From a checkpoint of a small image classifier: trained on coloured fractals of 300 iterated function systems on busy backdrops, 48750 training examples.
Rows from block 5, named by matrix and row number. Rows with one number belong to one channel. Each number is 500 + 25 x the weight over the matrix's rms, rounded and kept within 0 to 999. All counts start at 0. Numbers have three digits each.
# convs0: first 3x3 conv, stride 2 (model.blocks.5.convs.0.weight, 192x112x3x3), inputs 105-111, a 3x3 kernel for each
# convs1: second 3x3 conv (model.blocks.5.convs.1.weight, 192x192x3x3, transposed), outputs 105-111, a 3x3 kernel for each
convs0.37:537522538500515557501508527477482454472485484488516500477472498502488506507471476504530494473479491479483471512509504480485519470464466479470487474505483430482475528497462538509500521518510
convs0.38:558534564547512532499505477479490492450457462463496481491473482492522497513519484455481482457489472452440455494504498489508517519506529487465507504465518506513519568519502520545527502512544
convs0.39:452486525497570568540568533502486527504519521501517502515522513508482494512474487499513508479537471495459455467488471530528499540557506493475486504515467524528476507498517462494499499513519
convs0.40:479499495520501509510484481491493515504476495527507511529511525528494508517501508453463453443465485483500475486506466508482477476480474509498516504493498464473513514530569538517531530492473
convs0.41:483482472519498479533492449519501491476487503512464476505476483486491479506527506504480482478486464499510454500515531483509515462511567493510515502487481474466453470439435467476468515506444
convs0.42:499543562491502565421472490505499482500461488515492485496498516481478476513493507490506497478498517449460501543508538538485489502491512519518506500484504466473485528548554508544525499477533
convs0.43:549559457580544466547557499482482531473455526475456530508528527489491500483472506493485518505510528490483527536496478523483473521492485499495489523543483482485483478530511530543539532530520
convs0.44:501483486497491456528508532535503527478470526513473535463507496477492538505502505550525484523509506466496532503468508501511503501518508524486512509493532500494522523547531454489504493494526
convs0.45:560529524528515513533509562479476452493497503498482501524508495515532532537522520538542516550516539541562545496485458548486469523507474495465534499511509505485530486505490503489500467496504
convs0.46:446464489445502482457497506537561503553597538523560546557543495557553535550545518461485479482512499496541546478481528471485514474487496508501495519503499511517483487490484499531504520587550
convs0.47:479507513504519538502507526519491506476428456458422459546512498526495508504493496492483499448476506492516498512519536527529553494527554510503488490459482545458439543480484502499451469526497
convs0.48:516486485488477503475474442483473490494508514538521535514506495533557528534547522507519504479510492476479495518501488474466484440457486550540496508506463478494471489460482486510457453497501
convs0.49:514486481527473454539488487495531533496493511455488502519501510517502500528542559505506486534514487484494472514557542508551547499528510534521492486477491481484485502526558493495507505489489
convs0.50:493467456472475496493511490495519507498487512506500504505482494476492514473489538508509517518521516528467493496487474514496497500500490476494527485477511521508480533512422510507448495511438
convs0.51:524488485526475461526467459511525531498516525481515508488525542478496530465506495471488499496517494508499469479472481492521490499452467514533502539530489493499485537556599535482546519482507
convs0.52:492493501479465450515514500475484479493501498496490503499506507544537536518514493481498513502480489487514511490486508481498515508514505468507502474493482491485495510521536480493504498506532
convs0.53:468498491499516519506506524456481488468514486454496478492492527470479530468467522498478479520518501520541490476514496464495481464506496520500509514509474501504528516469497524530509514501501
convs0.54:503446453476470467504498499485478498495504503490501512508485500523494513505499494509521496501484505485466457510508509490499502480490502462465472484482488496490505489468494503477457509479475
convs0.55:509509491508543506478538495488486521483494519495478493522522521545507496533511491463490457469524471475460470478488467475473433527511484515510511549511508530510481540535557493530495498508477
convs0.56:513497498494459437516470467468476455500493467496503504496471481477482498500507480542471497503472460526498452488509498497521491520501473483493518493503540510522497494506476510498474530519486
convs0.57:487459480498508476483489498543538522570585555547575553527522540510500542502478473492516478505539498510508498491486501488506487497492518494508510506512539495491509491507538498521517517530538
convs0.58:525528525504506495526501470572544524544496483493491507492498495514522525526559563487514497464481458484479469468479499477482471510502485544510509492493484510511508479493475469528491532538519
convs0.59:536515502532494485509487476502513490525536515515526526474487461485509514471505488446464504470457479447473504513521552517484533506499522465481466452497472472506504502510501481508509452491501
convs0.60:500498464501464464518512509518514509494509487493499499558542528565532513512499498494438459535489455554523482452442459455466463461501497503510520503505524505500526528511526490498537504441482
convs0.61:505499535489476522507475486491499511507502496508494514506494515526519498528538483506472510523471493491476482492481468485481470464478477505457478487487477504502487532537584525499539502465500
convs0.62:491505513463482490430462457550524525558515501564525493494521534525544530550574542519541531534530518500502474511535538496474498492469453449479480503511489519547508481499450466464444515473479
convs0.63:471490462496475487480478491475500548473492503503470503529557551498524528484525531467445439481475479525494499455505515506510511473500544494462499494466496508474474456475515489497501507528527
convs0.64:498524515552504504543503457498487473493506482495522519480490504470488503491506519496475478497456460501485516524506489498508508511509525524497522491510490479481496528510525465527560509518544
convs0.65:462480505457487483486503531464448437484482443501480463488521530502514510469501518502524510460472474497489501471490496491510506503482486477485460492497470494490502479471473509476485497477515
convs0.66:468502517493485504478484512509505508499513517493482488506482462504490474502487470552549515505508486457455460474477485485471494478484486456510492456453471481495510467453427477475446477485467
convs0.67:488495529510517552508485464501494513515507501502476491525552497537508500507498503510509489515511514532476480423495512470502496484505485511530530500536505498503503433449509475491503514493506
convs0.68:489519482519495451528488490515530542510532540508534514487509511499507507538500513507468483484482497493458485494515489485483472502465476466467518485506490530525492486490495489488490442463481
convs0.69:490515507445466497448478525464483485446470484485475508549518512509503506505498489485529491496502470499523510522531486491509476490498487505492475489491446496474453513514531474463487484475483
convs0.70:488475493485494487479476496511504486515505512477464481498515532505513529491502515576521492515476466535451429508494483506488470535502493490462458511502515493539507528530507542514469543552483
convs0.71:461488499486505506466484476513501479509511508504510512516507485504499500525557509566538548543522525537505514496478483506481484480478507491483500526496470512497496463481461471540518479503498
convs0.72:456474492480476484465471511482483476477456448461462464496512513561542518526512503502505499520537516470486498494484499490519529487511494509504507480493505473498492503502532462492504480489521
convs0.73:534497489515483476501466470486519535517531564533544537518521520523565575549578559496467503491458457493496477489500496508485495511500511500490523496474511506483483457457486448468531478447522
convs0.74:482473465452460509471454445495501533487535542541572550536541533500516484497494458423490534469532579519565578465470489477494506508517538495493463498490470474496476541522507505525496506512482
convs0.75:509527548495493482508483487512501481503492475509503455490501521472486493476489495449463464474511459509494508469492472483507507490520476496479509480465533478464530460485491451481487455531499
convs0.76:532531562464475508478497492446489479466481483454462490501494516476482520461477533471486510463491485499474523496488449509496466505491500501529524512509529539547484489497528516513469463499491
convs0.77:493483497488494500463505468485504508527523495527509497500482464484492480502495515546506504503455481492497506512490519517486468487481494467477514468492483522531492494462417486506456523483473
convs0.78:471459456462481447484479442502530539493528549474511530517509507496519526479472495486496485488530478473476493542524551531504541501506533479507497499539482516521490544490506532500526505507490
convs0.79:510507489461489509481461469492486487475482477457493490487537503507517493487515491529520463477484485527530530504484491518514486481474476511492483503486494527494495531521517482496498462507495
convs0.80:447492521469512520527510498485513503485504513506503508505481457506480460480461482516518508490505491499515487487500504483515501506513530556499455488453435457445488515534557529488514561536520
convs0.81:487472494516492480560527494506501487503479485487482469493500503490517529463488499505532511515510472442504471513516519492494503521489466494469475542479447529488492530559516506490506554492496
convs0.82:559466433579530460498537490477502498490502510480499511475494520492509527510474502533553564473529525468498519495498487497483462490490460493509564488505552457479491525491509515498476489501480
convs0.83:500471454478462450489501505490501478494497499472483496508508473477487477488482490516562471544549504505545528536544522527533542510497497474517493476494504448486443479457493478489492493497532
convs0.84:476491495477478486491485512493519497487528516530549536527529501510510488488475490483458469494474471507476491545513447501486460479461474485507491485510500505530548529519468504493486445494513
convs0.85:543503513525463480507479479531547527539537517537533515517494467500469456471464463447497435473525495484553546502472496533485498524480512564486495525482481541489495508547530496513490507505512
convs0.86:498480466474507476495519493512494513504514527506519514474485483485483481493524496449473481474455466509491479511529520535533522537544515454470527465493512490504522440425488470476484484486473
convs0.87:508455473543525526492525539508535511485495515507512498507502496519513492554559515501511546481523507471510504491496504480479464528502518453454509460464477511504491518492454451452424493523508
convs0.88:479468499525487458496473497506509520474461469480469453487499505464489522476494503500496482519514493480496516456463470497477457475474473482473467527519493513514479482460487468444457484449442
convs0.89:525477498501452482460465494472469453462451452495468476519533535546551557523535543449481475442444474445432510492473461493477496513496504525505498508529513479516525482487495516497492474507515
convs0.90:484497492487472493472508489499493478479507506482512481517507497526491490514509483502469501497510508510517524502494514501478493490487484526487506471479493488486500512480484462477513470495501
convs0.91:496497468495499480491478538463470481473480510469496513505472461514472493520502514454458460483491541513538547504508495480501474490489466492500515495502505508512543524541533535498502489463483
convs0.92:487497474475513504517510518474456477487475475445439467499494511511486505492476485498503504497501512466483476477473458436472477411424440523482474494505466523493473522511514527499482501484472
convs0.93:486470498488494458495487481523545501522502494520524516515528533510483494529482501476490469545516494533543507517514505496511529504507501501526510519519542529533570499491498489492508499495534
convs0.94:482460483497520493553511462496489482501489481522509494499480475526469470534481477478500568420468542455479534493514547449477532467466529499517514518501500474465482490495526499524520508520524
convs0.95:440456513461473504516503526498498497518528495502501479493489523521533523470481514484491491492476460519455465523526521502521506495521528511503546489491531491483527477470461519491480537507492
convs0.96:532496461495479492504464490505523532515518505515525547481487504472486486484508514554531534545508503519523500480516536497463495474464488457477450458470462473501486547525509519477504540500499
convs0.97:491530510519534511511491506479486517477487510499517525523497498492514502489499488505528513487481453492481470541530531499518506493486503545523546548513532524528481501519521468465506447497516
convs0.98:512495491486506508497493488468472459473464461462478467505517516484479493485507493516476491555495500543517495476457489449490502442489504516508481488505479442453469467503484492506508468505494
convs0.99:498536492514535503520504484540550548531515566504524518524534550505529524513526529484517495511528529535519505537539529503529555510514514505462479499490468531510511518511496512506508510506506
convs0.100:490477507479477504438457459431470498449456475464489484502478476479495485521502500511462442515500487486493514490499471501475484483474489464491482506538501519513508503472511474454457504480520
convs0.101:511483504493479504462496524486508470496499465498485459498498514490480496501481478541526531512502528511478463523527516537514479500507480466532498460521523515570516460502530470520513481496527
convs0.102:496514525478494534434470497530496453525477458571532506509490504503512491527534495515537537491507508494517527512515517494481507507516518554531548521522482516517526477496535495456486521466501
convs0.103:467448483474469501528509496463485502502509505501507484509502519502508489502490478469484478451486485477492510471456493463466466504526508515504532465491519528525501518494457558543521530578536
convs0.104:514537490503528527487523515523508495498497484481510517515513495527547521511510506496452474486459453473480436543529492561521511554518489514500509502473471492479472483449443482480481482458472
convs0.105:495486468507506524490512522505515521502496491516492511486503506497511495486513464486504458498475476471450469531501483552526468508507506513542542517534529511519511520473487510473505532490497
convs0.106:514488522468490484492474511501510527495489493485493490496525551487482520489484539494502511527502499520532518477492527525524518507532514476500490497519534561554514473498502481501482477467486
convs0.107:495513489472497488495486490509517506504516528486503493481484513505489505537519520523525514566514529544493498567511485519505490515496493515528521520511530523491501513519486507531526484473495
convs0.108:474460533470486491504494449503495491477472478469482494491491507472505487493493483572547527515538507497524533511500516510529534511514510526501513487476501529510497474451555512491480542526470
convs0.109:469460475504494477528506511557540534528531529506512519502520468501503473478473457517490513529507486552507506472482471482463463513472487533478475511508484520500480557546541488496535506515524
convs0.110:450470485482502492460503488559522511521517504496512522507482495517492482516506490511541508549528542566562559475482458482475486461472464516493515518485506544533528470473453482511517474500513
convs0.111:460482467516467463483505472475464479488491496486484475520504468511518495512546507477525513511527518518519505464488497482492477498486479513467502482489525509507506517551564483510535506506510
convs0.112:519507494540468508499480504492469501501508511502495515506513509529530519516541513512494500483505515487498498503500506497498506524510502532508504550525524513485477495522570493493515539507500
convs0.113:492576546480510479450465459506467491516481521512488517501494506499495484512504497517476404519502469488492482495456456501482502505505509533495506525516493515495487456517536468477490497501519
convs0.114:511518506502510517511499495497503516498500513504498466487500487517508487502503488446479508451487497455478510455499489480475483535492522469490484486511495496494495524502502500458512518476508
convs0.115:508541583497537582459455548460481494484464487512496499491510514520514502581555517517518522515465521508424499494495488497475462492465478495497501470485493419437495515507547469497524458496516
convs0.116:492497497479483480476495513514541516513503510471483468516507488483489470502496483489476526497474487504469493521512506508512523498487499502504530516513508483511506488517491486490492485487470
convs0.117:495520495478508487507489463492506500490527522503509534540512527520501490501484489484483429495476451502503484488512521527525523552559521495488505491493479486474470468472492473498435484477446
convs0.118:493458465519465456516464475509507481495506487488492494505531553492512540487501507480499471508542523516520506462484475476508490494520513519541519491537546478503498539499483531500485524506497
convs0.119:510514497517470482515486495514510510503487497493487492480482519456480529472513529501505469498494505502517510499492493499512526521520510492490464489519494532531498509486495489467481510485481
convs0.120:492477496492516510469530509505518551496476502501464480525534526513522499541526498503515484493485502500506482437470465472479494479467488479500519493502516520505521472489454503498506503477478
convs0.121:496479498460442499473462502539512496521509521531495452526512499523488504532488482515491522534513499516525520510512488514526501489460483533542528486480468505503483459532510453517520482487510
convs0.122:495518516491518521484488481491508517528506518530490525526506509490467507481491512486476461514454463493486482497500494504509512496497493504496513482486512505491530500509487487471466490500484
convs0.123:439506495508523502532522509494483466531514477494518502505511520503492498521502485489495484508538489481511492527530500491496456531540487511487501498470468469463477539504520535505514520517510
convs0.124:488521527501530552502538549507501529482485483508468481496501497475487488473488507495512514486483493525490495461466495476490508490496514460517529443507517515525515480515494502511458535541489
convs0.125:519515525513478487528499478508504537480467479479488522481489472496493496498493493506473504492521520516504511493495487497507516513520500552547530574511498534528511512502465544553455511493464
convs0.126:504512521452464484438422464528504508513468473537465465480517548528533569529532550484462499485453487468455491479474498488473466488470470514509506448489503436495481513549510513517539522511530
convs0.127:432487481495495501540492485541521485528507478536504511491467499490483511491491507466488505495489516521528522454488481534530487537541496483490518458482476469482517460492477458458494455493480
convs0.128:479469495496449489534481474558512488536517484518498498464487524490497521500510527489445471508492522498526522512532531494519501509486505487495488498509509476505508542521548547508550512485541
convs0.129:468477477491530491472464490506501500470523512473517497515517512492477461501465475462525513504510569493554556491531540482519571498521525482489499519503491523533533497483453509502459456514483
convs0.130:556542517540528520518509492506552558479524568512528510523533536484522527487521521513547520500500505463476492512488512509479473487475491534495489558499489545493478524542500493522514455508483
convs0.131:515516479520477494529514498521529538509514503513489516528507519512516505514501512500542529488511488557534490480485510508487508490482506523528503512498489471480488492515528508515503500510516
convs0.132:473497506484478492496482482511513502525519527485482491506520521503538517517530513468498500466496510494522515489472507491496487504507490463516498493499513491493488508498489477459472514484461
convs0.133:459493474464490468499500470526530522508516496530517526546528523516511512495498541546504518504486516514495511520503515514495492551512497520519510536518523544530509543523513533508465537467483
convs0.134:539511538530550522524575557495503507485462467489465486514477494516492512488514504534531536485499535496491510509512526473477489492488501527504501568478481537502480535507524523479512458495504
convs0.135:537548510548581559509504509515499543456456497481466503485468475475458454479468466495480499488501498472524502539551522540519510550518543446448473471472490496488471487493498515522521459493477
convs1.37:487502502463489526477495522513467446535542520542537534486466497512503485482490464496481466474488527473517499515517477486515485492477515493466500482467476466508503533505554511489564512458530
convs1.38:468467494489498467502473466547538497539498474559537520514537499471508469455476495507487445537541458501554509492476504441482482464476472477435458491441449465444472554563553491553537542578579
convs1.39:536500503522486528533550560538529518508512538470503478519520493496499485484488471514527493501533485508492468500510506499491548518552586510491494531527476512541474470450494533519459465571502
convs1.40:485494502472478454484482480490548502483493480531467492543533521519522508499505519535528490560515477498461461497485539458455510492494490498492507510452506484494508483497491503441490505489506
convs1.41:472531530440503516450490536477500504454493542505488524504507511506487493511487474482513493475512508507490478503517502451531542497522511545521498541458477508481464468481460491491501509526551
convs1.42:497489502500487508486484537498519521489489520495472487497504497491462506475473481530542522512556478469512507514507504493512493495507525523487528530500516532483493500474510490447501526483528
convs1.43:530467517525497438524482478502529515502515496473508523535530532463540538467515531545497506513523487468504478518498464523487503519517492491468481472471483504523465516534569480464487496491451
convs1.44:479511515508507482461489482488520494481531496480504543500485483523511470496483486454456484487511500477528509531507511488480487509483457527505513575522514554501471503520500479528548472490523
convs1.45:478467472497493501487492515478504488518501490498508478505506497507511490523500488502512510503510503514507510486495490493495487492493511497512506490499501499488504493471474478498495516537528
convs1.46:435468465436499503437450422488480464458467435466476455562560508528548520507539533476492472453506471443443475498500479474479509452486517498479477462474517484505493525503455512484485483479531
convs1.47:488497487496460476513500551540531489519502526512562526534548531577548559517532488471486467503503486501492476481475497501495478516479459487465499478441517478461469486489507486482546489502504
convs1.48:511470476494518475495483507450476455453444441473476476515529580519479557494516493495475512465453474486509470487496508499498464465498479508506518486534488490500521476476482471481472445485510
convs1.49:505486512527497518515531506488509500469493464501473469523561494496477493491510554509515501494481476514485487477523506495531504493558482526494487501474467550482466526518511507476504505502503
convs1.50:517476519527487472520486503489494494499478531480487543480486452488501520499485495501482477483508476466462475502496509521502491505496512502523503490459501529510511497489492483468481467483496
convs1.51:504484468521499489520480479504532532507471476497461468470490466495506510513528536519516475469491483455445478501451474518496499487501504487466511483486541513493494544531506537515479490469500
convs1.52:513511485481477483502488489492516512524541559489501516499460481461492489475502505436435435443457426453440441510485512532475487526504525486468470499485485527496540489503516502540529478491502
convs1.53:500509526485446502537507562489544505492490482491484499541509463528562505501498488477504501480479505495451511494485500485505492487514484445472485446493473525522518500492452516522502550513464
convs1.54:551602532544534514561573567544541508494507536528495531521501465472432497476499499508476489482482487478472499515508506546498471519498481448500516532490543498460480497523486504532492520506514
convs1.55:590582529528489525520494537488471489483476495504505480497490476514474509532518506475467473507471465462498492489500494469478490504470499510525503506519531499503496457454499435443504445475512
convs1.56:603537542542541492538546510510488478517482470507486489516500493510493481527503490536488475486508520517556520527545508540526508481496504468475465532476481530462493511517511497490524524497515
convs1.57:520466454513501483508526461454505487467521523472472466489480473478424469524477494503486467475479466498487497520525506517508481456489478497502529446446486489467514482508520478468469497477474
convs1.58:495495472507486486500521498478445468497497500513496473505505485512499497511475471481480470487483490479496516501498496491489490492536518491492478499498512547499511479462475479462456485492486
convs1.59:539512529520468483493480497501527516503479516496459508500508489466492465485481518473474491508480457494490493504488487480501477498473482459493478457514493497492487489531546460531535470507559
convs1.60:496517537483505525485519484509517517535479479522517524494477520466468504521489508441493471476513484530505487486517538494480523477507533482491462498497490503499502469505482485499483491512512
convs1.61:584509516483483482484487465501474526500473489497483490481492469505504477544561552488482482510483480505501503518484487513504460465449464458467454476483460504504461494533530496558552508504513
convs1.62:492468477492498518476514523457471497477508488494477458469482487482420453531487505507468477502450464507454464480480493504516486502514522586524511502490447503470482480493506473512499470496517
convs1.63:533468490487483492521490518518508482490520522502508490481476490480516513525507512496490510467469482516473502506522492532530494501503508486495474506506495506479471497520537489481497466446488
convs1.64:541461485540495499519505504484471476485447502516480480481498481493514498477470466499466442462460479443456476470502489543543489489524543489504475505463502492464486513511499491501499456475485
convs1.65:471516517461467479485477499474480508494467472504509495480479476463475519509485498485515528465496516514487483495492454541526491530518494468491548504489515522522508496481491470481490475489480
convs1.66:463460556479479550494514551488477478510488488480510513497502481538517498544516506514485498487504497482478459562545500506530529491483495492528464477502445480474444473477485490512509498498493
convs1.67:484474517491553538500516540483482487485461496504468496493506503511551569538554563484480492493495479501476510487483509503498486482483498474497482522525495525505488481470470484500512488499511
convs1.68:460455475456450459470447467484450479482469485479469463493472515493485516485495499483465477494480458499490479499516507471491491477488467507540516494534516491473500538518491499512492494521525
convs1.69:513520511518490517500500505496477504505485472543513474495507509493499511502520494522500496464444470504483495483482497499503491479463511497465489513470458500487501490478482503505518522500521
convs1.70:509543519507524546484501477494495502468495501471510504497511483542546495481484509471484539499476521486457486449487513506538479555528467496456436489452456484485466495534534517496476478498480
convs1.71:517494525542547537541526514509505510524507520510517507482490530497495494522517513489490489527523467534520478590564514556543557517483535454475505452511497516460463509508515504484467492465449
convs1.72:550556536510535510502515539517546532503504500537509532491505519495504501488528503532498535508482523509480494501508512483545583495524544477456507489477479484472458478478504506482502477473489
convs1.73:482482446479516469507504448528517505545537552587561511496488495512503499507497489508477495495484503522497535555532526523489514475511503489507520510517494499480474497501511469460466463492520
convs1.74:544519516491541506507509457485485535471487482473477484454475518483485537524512571476494471476481485493493505521489478544492472502506493477464487531485495518545517504505484477498456469490481
convs1.75:496523515501520503495521518453516508465484515505482488520526503536529491478479486457482495497476492510471458495525558499494561496503523476511502510528458515529478512466451506480505532493524
convs1.76:444523508489571526510544506532495485553500492562515503520515506491489467481465467472486485516516485522527481526539557490542540457533522529520509520506460469448476506501500497495476496509487
convs1.77:546540559540518512501467486483455461488504479495523536488475456480487490480510532518518476474502483486472436498520525546517476502511500511534524500449488491467468535492486483466517519484523
convs1.78:503517501497517538494547538442497549457527495456473492532502521497451524480464492495495534489505503474472484491506486528480489547501459526494541506473482482477470509567526517497505460500465
convs1.79:516502468528492484528529510483493529496493506513512484498490500495479501474484487503480466496494462509490461495481493520479498525510527489520524493498507513482493517506522505503516494482513
convs1.80:479494520479544504527530553483512516509528509500518496524479486490481497509505480523509508472471513451458469511498502507492496516512524447493515459478517498475477515487502487492481485510495
convs1.81:532510501561515504586548520482520500524512516526510513504536565504534534484498529528528509507509508524490488500489468550537488525570534555505541500501483447473501550507482504479455489491492
convs1.82:515516495555528501535524507483493527467469481487460481511521551497460492491489507509484495513531507480509473487472472485446476512464479497490519516520520502501490470463509492487502478474506
convs1.83:519487498530486503506481453533509498489476466512514509488480487497495520503504529496519542480486494481489485500500542507496535495482518504481457496474433499482493507500505486506510481471492
convs1.84:510531517470463487484450454472494454497474482471442451570487498561525519568528582516458509505481515491463509599537602512451548545539556513455460512524463511545496524464489503517493467486477
convs1.85:537531516487488458480482520477473520459474512512510468475466456516478459531499513404440473412436455436450497489508506470470509514524536526484442510483478515490504472500521482445509468440488
convs1.86:501462508484441501487475522527527469561551530494542543518484457482510479443458463466504469471529493503484485527518461522492473495482509492535511483488492552524531541501521549496503508488495
convs1.87:520482486499462476504474452497476489491492442500504509507511512484504521488506479515499505482461487485476489465504485512496507518515544511499484504518442488499479495487521514500499515510505
convs1.88:508521566490533526515552523491475460480490502499506511491512511514515515513476515486481475481500516479460488465496492483514502463503492482501508495492478523507505476482477493482491518499504
convs1.89:485486484505505502530538513509505506475475490495504505519526540518526597535528576474502487508480453516454505477455493458481469484502501480484497497538475506487457468479486462504510480474461
convs1.90:502493469535522487478507487498495482504506496490500470502527517520505493569557501499496458491495473490481467502494504516498499487466493484480509492485496480458454459491494473505505484498486
convs1.91:505519492489504498515517504463535560505470467521458430467468536519479501499486465498518502532483487498472487499505476512482498489502499518511495520469476471514477484477472522473467504493518
convs1.92:490464511487496501503514538470501494525512468484506479529580518508491523504453524461460493491507481450497465513506495467470516494519502532490449515483489460460490481471491526511467532505484
convs1.93:533488512510477478514479476474497478502500494508491499481481518495484503495474497473473494487483496511503485477468476484493467471489484494533520473478493521486503513519499500487512514490514
convs1.94:526507507482491461526438482479482456491501504519520501484497498505460495486499472504496497481549509498514470489465492493490512522489515498479485467489487508515548499484533470505512490496487
convs1.95:529498503530449478517495493508497500479540492478516492492470512493458457515517491514488522500488482504470503495497533487471512478485484521524503507517470506501509501497495488485459529509493
convs1.96:502483476512481473508498484506472479480471474489480483483487468478491507510484501519519499483459431478462493524533489507491481492500488488459458536507481533489479493528536501492490470488483
convs1.97:508498512495525501506482471476521523490495586477506525507484489506525536496508525503486503529506492501505503424485500446495495463480536484497492475471477446473485522476444533496516532479469
convs1.98:521497498536494482516506467519509484482491505501485511515508505494504504513518508515526526464521527483497532497492483502494491498482501498485457509507476500496486475501526487502511463462482
convs1.99:461478478470504481465465460485512489492552519481511482511520501485498526493498550469481478437467478426437518468495497504504522517542525542495487477462475517493497516530495514476457541501502
convs1.100:498490491506512513474512513473515528514548539496490519478517491534601533525569532498500496510515511475482509500511492487489494514497509494492507455453456440449446495512530481486536483497509
convs1.101:492515484503506493489499482495501499480492491472490521523501511496504501480485496488502483493491473508505474489460479464484482514490491492487504495506516511519524498492473518481490515490499
convs1.102:400436450433465470462478522529513470498479538536511512529557540529516554440472490505511523526522514558525523495527551465491526456493539464457492517460463474471476433485484474492519526547537
convs1.103:490503495507503507494503504516494499493489485504484511532497508483503486506486472526492509503500486492467479491485476469512488497510508471489494501508501490506472504488506495477496481505491
convs1.104:506455514476441501464490522493516474497485484476484496521501495483494512516496498483478528495461560508459513483493527521470530465496512507487488543500470510519505558509509543512479471519505
convs1.105:468499492469499498463494486506508487526525495505527508524502521492503495498500488521497515510473488534503488463445470484476485507514498468487503482514479507512497490491495509497488496510477
convs1.106:446435495467472452476467451511497498536573548487556560455508543510579548488555523559537556586550536515544536470482485504480507468462474451441467451486509522472454524526544541499550523554503
convs1.107:473443472473476484510479478550550519530531516482531472472485461484482464492496498503498533492489483518494507519505490516512496527521508466468482456493496466500501522523540472487497484519566
convs1.108:483493499491510500501507490563516511520477495532528491475471514461440504491488484514519488495460492476472477464495537490500533483487522498499508515530515511505495501510526501501505516482527
convs1.109:501483487498534495463493476499538563505488516515463491514512474520542465488472495485537548520521515512509521501497472512469460487462473533517493474528507531525511507493510487500546477524516
convs1.110:519540511508483513462484501491477493454495483467507496512488488521542520520498511495502513499501479483496519526536502527491501526506487488510487498518487531508522488540507494524514480467508
convs1.111:492473470487515483518494458506508543482478514488497510476448486507472501506501531500552569506494506505494548494479443530498432518524465503509521489474488515509495480509478496532505481521486
convs1.112:527499482485501456478490452495512503496508512510541538498491484507502472508502525507505499496478493495496510497486527514489531480497514485505488495515512557487475500503525478468486490489514
convs1.113:497550529512513505506510477481496520519496496515481546513510507509539498527508496487490524497541566503566501511474453510474489482469478460466461515549536510539540493494499496459496509538509
convs1.114:525539521478543479486483459494478521493503485505540476481492472470512523479477495543537520506517515480483485455446455469483459484476477487464492503475475483509496518502517494483529488506524
convs1.115:489497520478511502546503542542471450498467522500458534485486529466490512526509511528485484524493468497524492478490524477533493514528502504496530504458475463450482501485480472470482524518505
convs1.116:503503488535530512506521514480493509508504503514528519479506493502501496497470493508492522512495500540500508499470486479488498480470501481494499507512505510516488461486500460461514478467484
convs1.117:521506517500506519475468475493486496522509492516524510503522515502485473501498507505500474478475481493504518474489480498501498477459463503492487521491464500492493465489479501512515482543542
convs1.118:490500496509512475499508490511486487474493513509518473485498503498524513478503525511496491486482474468460472477469527513480521505511507506486514523488473491493476457454474481484488459498482
convs1.119:519499500540455455549486501449468468508478511510492527498483504511496517488491501478491490475489485513455447513500488507497481468485522490498454493488485504554551528480493518465485514488513
convs1.120:484490503491528521473483479502545489513503544480528493530534533542534510525535543460421458501472452479446493453424437439446442461459448486478490488459483453493475490491481479505484468511509
convs1.121:487497500506508492483485475504550511496490507492474462501469481488521534481506518517531502516516504479499470480475503486482486470479512504502495488507519533532506467476513473474499501468528
convs1.122:527516500517512463499480466488478491508483529482493532495496487522570550501549551493505498503541510517528521476476486487476519523493538465485491496524497509512464474471493489500536539488497
convs1.123:474500482497497510497507527501507533506502517539505505492508500506530481519517480464491520481503496531515482524495475499499506512493494511508482480501501493492491524498513502481516503514524
convs1.124:477505533501531530524534500501468463513475463552471539503494496490495482503519518473488480504507503531514507474449458476457457527478499460471526482488492456490478486488516486493542465550537
convs1.125:506588527525550556532541523496472510504490491521528513525491496535520498465492469528500501527526488502488482511515499492504498531499482486471539505499531500485477497513510478463525450496499
convs1.126:474489458486512469493505460552524509504503517541486489527506484488462508516506483529467531541483537544509533494511489482535467481486482516495506521525453519498480502506511453492486509515500
convs1.127:520487468508507484472500509493591537488528550502452508505486490516516461498482507524523512525465476514484485498496476467506531463493527477488474485495512478512517499457494492492496473493514
convs1.128:553514487489473435509493469458479529479451479487510486460479458490488490528486514502546533526548504489468475488503475509508483503510502517515493542499492512518482507530512501514520510487476
convs1.129:469465469433462488447464523486464470520488495489516456441450467473500478413453472484456523477467484525488495476483490484490496524506507483483498483479485460487460518507582481506536527532561
convs1.130:491507482481513480494514451508484507511508482512562531506506519476498512523490519479506485495521504492529510511506486511494493476478458505481484518484496481467487498512530495470492548490498
convs1.131:477456482480472469517475488515548511540553517492519518457499496461510512497476484529525551495484514504475480549523523568490507566526538512486475455468474464473489524499536497460507524484515
convs1.132:486445457461451492501449492495466503486485492521474455505488513497465495496474505535537538499484504540501513497506480517514497519507505503497534506532510530504506510497502503460514536473476
convs1.133:482504494475548535482539477475478478508501490518515505517522512502551553511512585551516513520499500523512533470480466494492502459485504502450500490474500510450519550508489560507490539547494
convs1.134:501491503513479513533509522503523474544555517453498484505542487559587600507572508537473498535545481496537510523515501476486484487500476526477537511482493497475470509497499542545544529568480
convs1.135:485489551524485505529540551477464466484454469497513473492485507519477490503483519502503485486518454463540525513499492535489496508514482521535538530516545535502503489474500502476476512539485